Rows from block 8 of a small autoregressive pixel model, named by matrix and row number. Rows with one number belong to one neuron. Each number is 50 + 12 x the weight over its row's rms, rounded and kept within 0 to 99. All counts start at 0.
After each neuron's rows are labels from the 100 images, of 14976, where the neuron reaches its highest value: "top examples" is what is common among them. Only what is clearly more common there than usual is listed. The data: rendered rooms with furniture. In brackets: how many of the 100, against the usual share in percent.
# fc1: MLP up (model.blocks.8.mlp.fc1.weight, 1280x320), inputs 160-239
# fc2: MLP down (model.blocks.8.mlp.fc2.weight, 320x1280, transposed), outputs 160-239

fc1.31:42 49 53 46 45 46 52 50 68 48 53 62 46 36 47 54 73 63 59 60 68 34 50 55 53 26 45 60 56 48 52 48 47 27 36 39 60 53 30 44 37 50 28 45 42 42 32 45 53 32 47 41 76 52 41 71 56 46 47 41 34 57 52 56 46 69 48 58 59 43 66 50 55 44 54 51 28 34 61 29
fc2.31:53 55 50 25 50 54 30 60 61 38 29 54 49 34 68 52 47 37 54 41 67 44 42 50 39 22 57 41 36 53 49 51 58 34 37 39 75 52 54 55 39 43 61 49 68 56 30 40 41 32 59 67 53 50 57 56 49 72 73 51 48 74 41 37 35 47 16 31 67 40 46 52 55 30 41 56 68 49 73 62
top examples: pink walls (28 vs 8)

fc1.709:36 63 47 70 58 56 66 58 44 58 49 32 59 43 59 68 36 38 72 41 57 54 45 42 48 37 66 64 62 40 55 40 58 64 54 59 53 40 49 50 58 54 45 62 58 55 28 59 40 43 59 50 55 73 52 52 60 51 49 34 40 44 53 58 63 52 64 51 47 69 41 57 60 61 54 59 27 24 48 65
fc2.709:48 45 50 48 56 56 40 39 43 47 53 64 28 47 60 33 41 44 45 55 40 51 72 61 29 58 60 71 62 48 60 41 55 60 46 36 46 36 52 42 65 39 69 34 47 59 71 51 70 56 60 49 46 47 53 32 59 46 52 59 56 45 63 47 60 59 46 60 55 32 64 43 48 39 41 58 48 59 59 47
top examples: lamp (35 vs 15.1)

fc1.87:33 35 47 53 77 47 36 61 33 71 65 42 45 27 33 54 50 54 63 58 58 63 47 39 50 39 48 57 47 28 43 58 52 41 48 59 54 21 55 31 47 64 38 61 42 53 51 49 41 42 45 53 64 63 24 53 47 66 42 40 40 39 31 61 54 51 59 45 70 51 31 49 54 59 44 60 41 52 56 61
fc2.87:34 42 36 64 57 43 59 53 59 46 69 66 38 63 31 35 31 59 66 54 41 62 48 63 59 62 55 30 63 45 55 64 43 42 42 32 51 68 40 46 40 12 55 59 56 59 43 56 55 49 75 44 42 55 54 73 44 47 63 62 39 62 40 45 40 50 65 75 45 62 62 45 57 44 55 52 55 70 52 51
top examples: lamp (48 vs 15.1); barrel (44 vs 15.2); largest object: barrel (41 vs 9.6); largest object: lamp (33 vs 6.1)

fc1.638:37 69 61 44 42 64 69 36 37 50 69 52 53 51 60 64 57 22 47 41 44 59 50 31 55 55 56 59 45 36 38 53 50 51 54 70 29 81 36 74 61 42 44 40 66 61 52 42 46 55 76 62 41 46 48 45 53 41 47 63 30 39 78 36 56 55 55 33 32 53 39 67 61 44 66 33 40 58 45 56
fc2.638:56 63 69 42 32 57 35 67 47 42 58 30 66 44 38 39 20 52 67 52 54 34 58 52 65 57 58 35 63 51 49 32 37 59 38 67 85 60 57 56 44 70 74 44 50 28 30 53 59 64 56 58 44 43 34 63 39 47 52 55 35 54 48 52 51 47 53 46 49 69 51 46 54 42 59 60 38 62 38 65
top examples: white walls (25 vs 7.7)

fc1.219:61 60 24 53 58 43 45 65 43 60 50 33 51 43 28 40 59 74 49 51 67 53 52 48 50 31 44 47 67 52 52 41 31 34 62 51 48 58 42 44 30 83 50 58 72 52 53 50 51 47 39 50 54 36 41 47 30 53 61 48 45 37 40 48 89 57 61 63 57 32 54 77 58 49 62 44 34 59 67 46
fc2.219:38 43 46 57 31 63 55 54 40 71 43 60 54 69 61 39 54 48 45 54 66 35 69 50 44 39 31 40 23 59 48 59 48 66 39 56 61 26 47 47 60 71 39 47 65 59 48 52 61 52 60 38 56 52 35 45 53 47 47 47 53 70 65 60 30 63 68 23 41 43 54 53 36 54 45 54 50 53 59 64
top examples: pink walls (68 vs 8); largest object: barrel (25 vs 9.6)

fc1.369:49 61 51 70 51 40 42 30 42 58 39 74 45 45 43 66 51 53 43 16 38 50 55 33 38 30 65 42 42 49 53 30 54 54 33 48 57 51 24 57 30 67 50 52 57 43 52 47 33 65 33 40 79 46 89 50 55 47 49 20 48 39 51 38 43 65 43 61 30 45 40 47 38 60 62 60 45 68 29 57
fc2.369:36 61 54 56 47 46 66 69 43 51 47 52 38 55 35 68 44 66 60 67 53 52 50 56 39 70 42 33 52 59 54 36 35 37 53 44 74 69 54 48 39 70 52 39 43 45 58 48 56 64 52 38 19 54 43 40 60 50 54 57 38 29 53 69 42 48 67 80 37 59 54 61 53 50 63 54 45 30 34 51
top examples: teal walls (61 vs 8.1)

fc1.316:71 61 33 53 58 51 59 78 53 45 58 44 59 66 43 21 36 54 47 51 72 58 35 42 53 50 51 62 47 53 51 47 51 41 57 48 65 43 46 21 40 51 54 62 58 41 42 63 42 42 65 63 50 47 48 37 58 72 46 54 39 51 31 41 40 43 57 49 63 44 76 51 67 41 46 64 53 75 65 49
fc2.316:21 51 60 34 41 53 52 43 29 37 36 68 43 52 55 39 51 39 56 53 44 41 62 55 36 48 30 34 60 50 40 58 43 60 47 78 47 38 61 85 57 29 58 30 25 47 70 36 42 84 61 43 59 27 44 50 57 78 49 38 68 50 57 48 26 57 38 59 45 62 48 43 53 43 48 39 52 65 42 51
top examples: pink walls (27 vs 8)

fc1.449:48 56 68 55 62 39 73 50 41 32 60 48 74 44 57 57 58 60 56 31 42 55 64 40 35 31 39 44 59 45 37 47 68 40 53 63 54 45 69 45 44 62 30 47 36 67 44 72 41 55 47 82 44 38 57 40 30 54 45 41 39 51 39 19 62 63 75 65 40 38 35 46 63 37 49 51 54 58 52 46
fc2.449:56 52 55 59 40 46 42 54 48 59 67 55 39 62 44 41 54 38 42 51 46 34 35 31 56 61 49 42 27 52 43 50 16 32 50 31 43 66 53 44 40 59 28 34 51 40 47 58 43 38 51 61 36 53 46 34 46 61 51 47 46 36 58 50 52 26 45 21 64 46 69 64 47 69 57 56 48 53 57 55
top examples: lamp (42 vs 15.1); umbrella (34 vs 15.4)

fc1.245:39 77 51 55 52 50 37 48 43 39 50 64 57 43 75 48 48 56 58 53 68 39 72 42 39 26 58 61 58 56 47 55 46 54 50 57 42 52 47 29 49 49 54 44 52 52 70 46 61 71 61 37 20 52 57 60 39 55 32 63 66 78 55 63 37 49 31 55 32 53 71 57 27 54 68 69 56 57 23 43
fc2.245:39 76 32 48 59 47 51 55 46 66 48 29 58 48 56 27 49 70 42 77 38 37 69 51 60 38 64 43 47 46 38 60 57 52 39 58 41 62 44 38 60 55 59 17 63 44 48 59 25 47 22 68 40 29 57 41 55 52 54 43 42 45 42 54 52 34 66 45 76 42 55 30 56 49 40 54 49 35 61 51
top examples: white walls (38 vs 7.7)

fc1.65:52 39 41 42 53 49 34 32 36 56 37 65 39 49 53 58 35 43 74 63 43 61 46 26 54 45 69 46 53 43 58 56 60 38 57 39 41 44 63 67 66 47 64 58 41 49 50 50 45 47 44 38 57 67 62 62 39 92 43 52 52 45 66 63 49 56 50 49 59 67 55 48 38 32 58 81 27 32 60 48
fc2.65:61 59 55 76 60 32 65 40 65 50 70 49 33 72 40 52 64 57 56 43 43 66 42 49 59 66 36 34 34 67 35 51 34 45 29 39 36 42 58 56 39 56 56 47 40 53 50 41 53 51 50 51 66 47 55 59 29 46 24 75 40 20 49 64 35 44 44 40 50 47 46 64 37 45 62 29 62 51 58 48
top examples: teal walls (28 vs 8.1); blue walls (28 vs 8.4)

fc1.300:36 47 63 32 56 62 51 46 30 43 42 48 35 34 56 41 50 41 52 66 33 42 50 47 61 50 64 59 33 46 44 53 51 44 63 54 61 48 63 54 63 45 45 28 47 37 44 44 54 37 56 40 53 30 49 61 54 40 39 53 41 51 45 84 57 51 45 57 35 60 61 28 23 65 70 58 46 70 40 27
fc2.300:57 36 66 81 60 47 41 58 55 31 55 46 34 59 47 63 56 25 50 59 45 54 45 52 47 24 30 38 31 44 38 58 40 23 48 39 40 70 62 55 54 39 57 60 56 43 45 30 39 51 55 69 37 64 53 53 44 18 41 67 44 45 73 52 41 41 56 43 36 39 45 55 54 44 37 39 59 42 65 55
top examples: teal walls (76 vs 8.1)

fc1.40:51 39 43 49 47 51 54 34 49 60 55 41 40 35 29 27 67 44 48 58 59 29 48 30 56 43 48 32 60 49 55 66 56 43 51 53 58 51 46 44 47 46 50 37 49 66 53 48 50 42 34 67 43 54 60 53 59 56 46 64 76 47 55 31 63 41 56 58 60 47 73 30 19 43 40 42 54 49 56 36
fc2.40:39 70 63 38 42 41 50 56 41 48 39 53 47 54 52 47 34 49 32 34 45 58 35 31 69 65 33 47 35 33 48 51 68 68 50 33 44 70 46 50 31 54 46 60 42 64 57 33 41 65 56 42 66 36 63 50 65 41 59 39 63 65 38 66 37 42 46 42 60 39 44 54 51 65 58 61 61 38 47 64
top examples: white walls (27 vs 7.7)

fc1.336:49 39 52 33 53 46 40 43 46 43 46 33 44 52 52 42 45 49 56 56 47 45 60 43 77 40 48 43 50 53 54 48 86 45 47 43 36 50 40 44 46 60 41 43 69 49 41 48 65 32 58 45 34 59 53 57 53 38 24 46 50 33 31 37 51 46 64 53 51 34 51 44 43 27 62 51 35 53 47 39
fc2.336:34 44 54 38 61 57 47 41 47 84 48 35 55 64 53 36 69 40 46 49 54 53 49 41 55 30 57 28 48 61 65 61 27 66 36 65 46 20 64 37 91 47 34 77 42 46 62 52 57 53 43 55 48 62 43 53 53 61 54 39 25 47 48 66 48 47 44 42 65 58 42 50 56 46 53 46 55 36 72 60
top examples: lamp (40 vs 15.1)

fc1.313:40 45 26 51 47 38 54 52 52 35 45 36 49 50 57 51 19 50 33 50 66 39 64 27 34 47 52 40 65 59 16 53 47 60 67 62 64 74 54 34 64 53 21 60 66 46 42 44 35 28 42 72 36 48 49 39 57 74 54 37 53 44 54 35 56 32 56 64 54 66 62 75 56 59 48 50 36 47 73 62
fc2.313:78 48 45 41 69 65 23 50 35 39 39 62 69 59 74 55 60 41 58 45 41 36 45 54 54 49 46 44 53 54 60 55 37 35 32 44 66 38 48 50 43 75 57 37 47 55 62 38 42 36 15 66 20 41 41 49 42 59 63 18 40 36 61 66 36 62 63 37 39 43 56 41 42 39 18 53 27 47 23 50
top examples: pink walls (31 vs 8)

fc1.610:38 70 24 65 33 51 51 40 45 36 42 45 61 51 48 73 55 56 55 46 58 51 40 65 63 81 44 66 58 51 60 38 53 57 65 66 51 54 58 45 36 71 52 55 56 32 69 42 53 45 56 48 58 39 50 49 53 44 57 59 25 50 75 48 38 70 55 78 32 53 43 56 60 51 34 61 57 33 58 69
fc2.610:71 66 54 39 38 38 50 54 54 40 66 40 56 50 41 59 49 56 55 51 65 51 40 50 37 46 37 54 33 42 48 29 75 59 40 36 41 54 43 49 78 53 74 49 64 49 52 35 55 68 57 24 24 50 49 52 63 39 30 45 56 68 42 54 40 44 25 64 50 49 50 37 51 49 46 48 56 50 56 50
top examples: lamp (51 vs 15.1); largest object: lamp (27 vs 6.1)

fc1.277:35 45 43 39 41 74 53 36 28 36 57 40 64 50 61 55 56 35 70 33 33 43 48 57 77 59 54 40 84 69 22 53 57 54 54 44 54 52 36 51 33 36 37 31 33 46 45 43 77 25 38 53 39 49 32 54 58 43 52 62 34 59 39 54 50 54 53 62 31 57 38 51 48 34 43 66 69 39 69 55
fc2.277:32 48 55 54 54 67 61 50 44 39 34 41 36 52 47 58 70 48 73 36 31 36 50 39 64 52 42 54 39 64 59 47 64 42 57 50 66 38 38 54 45 57 55 79 64 57 47 57 35 52 44 49 55 64 34 39 54 59 52 66 53 29 78 14 53 63 42 54 52 61 50 46 33 57 47 33 38 45 46 45
top examples: teal walls (29 vs 8.1)

fc1.637:64 37 54 53 39 56 84 73 50 51 37 32 53 45 60 66 30 56 18 56 58 51 73 67 23 55 41 58 42 42 68 58 55 40 48 44 76 48 27 54 42 67 54 33 46 68 42 55 42 47 42 58 43 35 74 49 42 50 48 66 54 70 38 49 54 58 77 30 35 53 45 61 41 53 48 49 45 65 34 45
fc2.637:49 45 36 44 28 59 29 56 54 34 43 59 64 56 74 45 58 45 50 47 48 57 38 42 73 45 48 58 26 66 43 64 53 34 63 54 43 29 82 57 28 53 57 81 69 48 40 65 55 50 41 53 47 60 50 41 38 50 40 45 65 45 60 61 65 54 40 37 50 51 76 64 37 60 43 55 46 41 56 44
top examples: pink walls (45 vs 8); white walls (29 vs 7.7)

fc1.126:47 57 73 49 64 51 53 42 43 37 35 51 52 49 70 55 55 65 55 68 31 50 45 35 27 59 51 50 44 62 40 50 68 36 44 28 39 47 46 62 52 49 53 27 41 45 59 38 61 56 61 42 33 78 34 35 50 66 41 32 41 47 46 64 47 57 59 32 51 37 71 53 50 57 44 47 72 51 61 56
fc2.126:45 34 61 55 48 50 39 56 52 50 38 36 58 19 41 42 53 69 59 56 50 41 74 56 42 46 46 66 54 59 52 38 66 43 45 44 42 48 50 50 35 63 34 44 56 32 52 70 52 52 37 43 39 72 49 50 55 52 42 44 45 52 50 56 35 50 58 75 62 57 71 67 57 50 43 56 55 41 41 46
top examples: lamp (47 vs 15.1); blue walls (38 vs 8.4); largest object: lamp (34 vs 6.1)